config = dict(
    arch='pvt',
    horizontal_flip=True,
    norm='layernorm',
    temperature=0.1,
    lr=0.00096,
    steps=23100,
)
Rows from block 6 of a small self-supervised image encoder, named by matrix and row number. Rows with one number belong to one neuron. Each number is 128 + 32 x the weight over its row's rms, rounded and kept within 0 to 255. All counts start at 0. Numbers have three digits each.
After each neuron's rows are labels from the 100 images, of 14848, where the neuron reaches its highest value: "colour at peak" is the nearest of a few named colours to the mean colour under the peak. Only what is clearly more common there than usual is listed. The data: rendered scenes of toy objects such as cars, trees, mugs and chairs.
# fc1: MLP up (model.blocks.6.mlp.fc1.weight, 256x128), inputs 0-42
# fc2: MLP down (model.blocks.6.mlp.fc2.weight, 128x256, transposed), outputs 0-42

fc1.222:148086143121126180094116163148139120115179068127123130185153148144131140120122082100096099114110112125151171157151130129184164077
fc2.222:091145114129067098111119109097145170104111166164134159119113167127198133186140174119200111130107119116110137091125087130119121115
colour at peak: pink

fc1.194:162113109137161130128125106080077093131135121120098075145116110152114099169060154146140160173144153155111073138182104115116134114
fc2.194:083192115110131116186085125111133063106106118138135098118134069167101155154140128145078089065209167181075140163118138126060125132
colour at peak: grey

fc1.138:096195070137033128168135095153140080077120086150146123098125115182151101112136105176129123074118171121090096154112126144121158117
fc2.138:184088151128189121077158106091141156193144200088122103181123142122131144132074110113106125201157082139155127119161137123155068150
colour at peak: brown

fc1.253:164136118154147083150117111153109118199138157111130079153096120115128157119132161107094125125100160092179100121073127135102098135
fc2.253:218129124175139060137118106131142121120124147119144130122166140090027135077105132098077084131103158113165102064148133119157140181
colour at peak: black

fc1.141:094172174147115110183190108167124159135095113153116073139116098104128167162159152195127144158109134131154138104144147147159061151
fc2.141:125123143106092185188167075150142053173135089152155087146104080125088094138108110123160178084158130145117098143118108126123122132
colour at peak: black

fc1.143:128085151089190173143180134108108186151137132188136091157197123104188128127099121068089092152126125102113140136155117056170115145
fc2.143:115130154092199235101143185110107177099138099159118107161154116109136164115087155120106104170148102156143161115140087112152126088
colour at peak: brown

fc1.135:106141098148114129099074156063152131090131085160139139103101156181173091116119120163119079123163143142101130111146145107114090147
fc2.135:187089161119151134104209117168192137151112200122098086152144126133101112153151139118137155139078121075173161124102082140127137109
colour at peak: grey

fc1.94:176144209077181173132105153155105092184121108110172112125163104146112148104114170110118146116137084086077165151102094113123142164
fc2.94:124142184093153141122093137183150168126099144072123106142163077143107150112107180118117158100128106074094160147120164149082137133
colour at peak: black

fc1.50:088093088153069110149099118108092152111088107099111133099146090097107095106134149149153147145208138131118080125128169106129181177
fc2.50:120131070105111099141111130103114109110121150156112142109095141151139077130105094141103200107082136155163066065157117179114089103
colour at peak: black

fc1.221:092109095203149109137176067105139130074136105170115181124138172179175107176114172136174105145092152114122150052129097124127092129
fc2.221:093166117103098146086114125162179156178136180105116079145132079121083166128158088147156129126164069113132083184073198127153152115
colour at peak: pink

fc1.226:146128176094168169100184145162110109136121177126111060171125087092105136159060094121157188126101100157162126118150144111111140117
fc2.226:086117180109148151129156123183097073141129165120092084142175101134125134152105090146173193102163114157151102163136092122129187090
colour at peak: grey

fc1.42:127103116089160131134079085117155102115149110176197119065131127119137134204177139159178053112132155094136137143132112074095151121
fc2.42:126167089059161130110105121157077093123105123073108116120085140167089083148089139204148129116138138065122121146130117139092143175
colour at peak: white; pink

fc1.214:100063118165154130131126090104109129115089140158126186162147152119124110143125151106216170055168054122164164125135153121154149135
fc2.214:141117084182153103162078144133122179165117109134138103193095112114071116101122106137122163104112138127165160174153142134154154138
colour at peak: brown

fc1.199:120141087105158101070112144110110188131159188077087110160070119098120119168140118093154167098105099153123152082201095115066149151
fc2.199:190108105190131132072097168151105124202146177066104130179136156080140122101147131136128072112220114088093112103175080146125106177
colour at peak: grey

fc1.31:149159127158145116146119096213058057139165104166194138117141103105120131078146140110152124107142107091097109131132056143132105116
fc2.31:115130133138127143104070099216089121145136133189200127152106106117201080096142188099204140154150155133052084142149068113053119142
colour at peak: pink; white

fc1.82:119040124146130073159101087038166077139118119119107168161149093117115125127181088145125141135188126125145117144092126145084152133
fc2.82:113148100137137126119122160124127133114117157126177124084109168143090133073170147052109085150126133175147160116134101130121136092
colour at peak: white

fc1.81:171162131118159151133153189134150109118142086160102164121119125124131114138186150132136146133130093134157149145162149041160155127
fc2.81:153145156144136128135156164124168158181106169133154102080168154123042125140119114117164128148112160137144073138132133016139088149
colour at peak: black

fc1.192:165121173158141162152100123165093115162134100087167107136123094084142198061143181112110098137122107064117098147095141102152073191
fc2.192:168107135152127137130111117151146123119091120070160130167155094077160174075148195077136083143147121122088069125139161136153090212
colour at peak: grey

fc1.116:108108107172107128127133112090105106125063105131115225128153084102120102096159180100083139141194162149091121109099167113122115148
fc2.116:144130177106138134151150187132142138084149127132155092106118091140096190151095054139131152108125176157136121133140066050114126130
colour at peak: black

fc1.14:128128157152170122087172126089087068137132144140123168187167107117144145116130155137130083118090158085076183146179096147173127105
fc2.14:070112141154212132116183143078111151088101121118088190173156113143094155129128177150127148146072156138119154153180101138191098070
colour at peak: brown

fc1.75:123137148113122122140098122174104108138146176081135119185076113127126161096132090102089132099110129108142153116097106255116114138
fc2.75:137139127188143125116094117128099081098097135128096164131142133149107092169123163146142142130090171119156134067096161149138094142
colour at peak: white

fc1.29:132144101133133106111214146128141146174130150139080132205116142096164139142100114104106114118126174164152149131096121118127159076
fc2.29:161087193123157178119059126124152103107119090100138148088112146118092133103118133151145125154096083099109123141141111113117125207
colour at peak: grey

fc1.185:152109214080097117130180170136146078132172087111092115007170090130147150147145115118124062165098141106086105087120073113120147088
fc2.185:112114161055112098073167147111146128130202160139138128088211124134055171124122135093133066092110164165131112130151094125098183130
colour at peak: pink

fc1.237:146175157134086110097081145090128076103144107123162132097131120174103126094158169198146154165117128106064133134189098143173096175
fc2.237:129157166158183114153112191084147129106121090136101114136127107120075199097077173108080111127054173170147149133197165119178102115
colour at peak: black

fc1.225:115080149135175072102141092075123090072172046166153096129147059095115129132149076174136148138148173150176135202151102092087195108
fc2.225:132125099119164060074152151103119173153141154105117139112087118161135153128153033165123152123147102173098119159151120089126127123
colour at peak: white; pink

fc1.156:109128072180085076182125145103149087096140152162080145097134136150152094192112107130093112083170180150156139092136125114113099088
fc2.156:121164128134131148074140118128104148131136076086114135131135160125254128071116138091124132197144061096098094147148183137192162129
colour at peak: pink; white

fc1.154:094178114096083130103101122138123136147165088070159111168102138124049140084116168136130144111143121132122103133151162185135143108
fc2.154:154133107175104080085179132118164132169131130162110126158123157139167102087111115101130169182126123132151104111105197148181082128
colour at peak: grey

fc1.171:094159111131162111121151106079138113204117173125124149103144131133094122134077188116123102142143202112105113154128110116064134155
fc2.171:116119099125119114172173091134100063087140202070090160097074087157056113134111153125138138086114107094114162116195118124137111138
colour at peak: black

fc1.107:143158111112121115147091121161113160160146130056138129145122185164105112100143165032110118110107145113172129102106175173143136105
fc2.107:087207136122146118143114138139122046129122135137133134119118070080169154137151099181096138141176152133137056159114164109110152203
colour at peak: white; pink

fc1.103:139156124093111116118123103136114132139156102066115125172117093103084130095128162096132166164147122142148086156100186152120173164
fc2.103:134129138146131088108103127118154112138092165158092191105188155144178073174142122143142145149141150103128153138137124116092112115
colour at peak: grey

fc1.87:109154104113102113150114120161146132096101200110108152133159079133071094144112091142137137058155161142150088128117177152095143141
fc2.87:086171124126105103122125157166131143152162111158137056138097114119139106138108062158171164102118170137162023123159128128169168090
colour at peak: brown

fc1.124:164090103129128085165167080116130172125079169137102159153162157098146069149128128092100093153133170212198164103140121129117091053
fc2.124:151181118146103132117137155127120105150181155140117080122039115107245155146122146126129181138129107075174082133083150120143095103
colour at peak: pink; white

fc1.63:135122160177147094104128137112176123154098134186102118137141109141193134141120140130094112121149170104130160073067115136111129102
fc2.63:115127116085127130156142061114120125085143139072148104123083142128152137167133079112109077174078137115201088144133055158132165184
colour at peak: grey

fc1.162:133124141118170142058061157130128111107159081064144131145104147148048149079100168143118143116156107119110101172161140148114144163
fc2.162:137151073146130111152152154112175134177143181143111118151138105106189098165087115074122097092168166154165132133059129148085105049
colour at peak: black

fc1.17:145147130130108149143095101145080105148148158138166094069097157146169136119151119120170080156150182097124121162121157168147127115
fc2.17:135099149160114122144112154147136119151165090143122101143168120097092133160101114111112175107127053094110107164134083150122150121
colour at peak: black

fc1.57:216130117126124123128082108159078106151159116088153086167109145120096157086136166077110114154097086118182110101102135175120126126
fc2.57:158150134144135079199062136142153148159098130144133114096166109095169126132164147125106115161109093118169085145125089115073125098
colour at peak: black

fc1.66:124143162105194111131084151089104107104172110126145155133181070112072147089150112138119129117177154107061178148146086218113075130
fc2.66:152158155127182099074092181101120126152158111090074100150224119082167182095124110089070081120170091128115161178135113196094158124
colour at peak: pink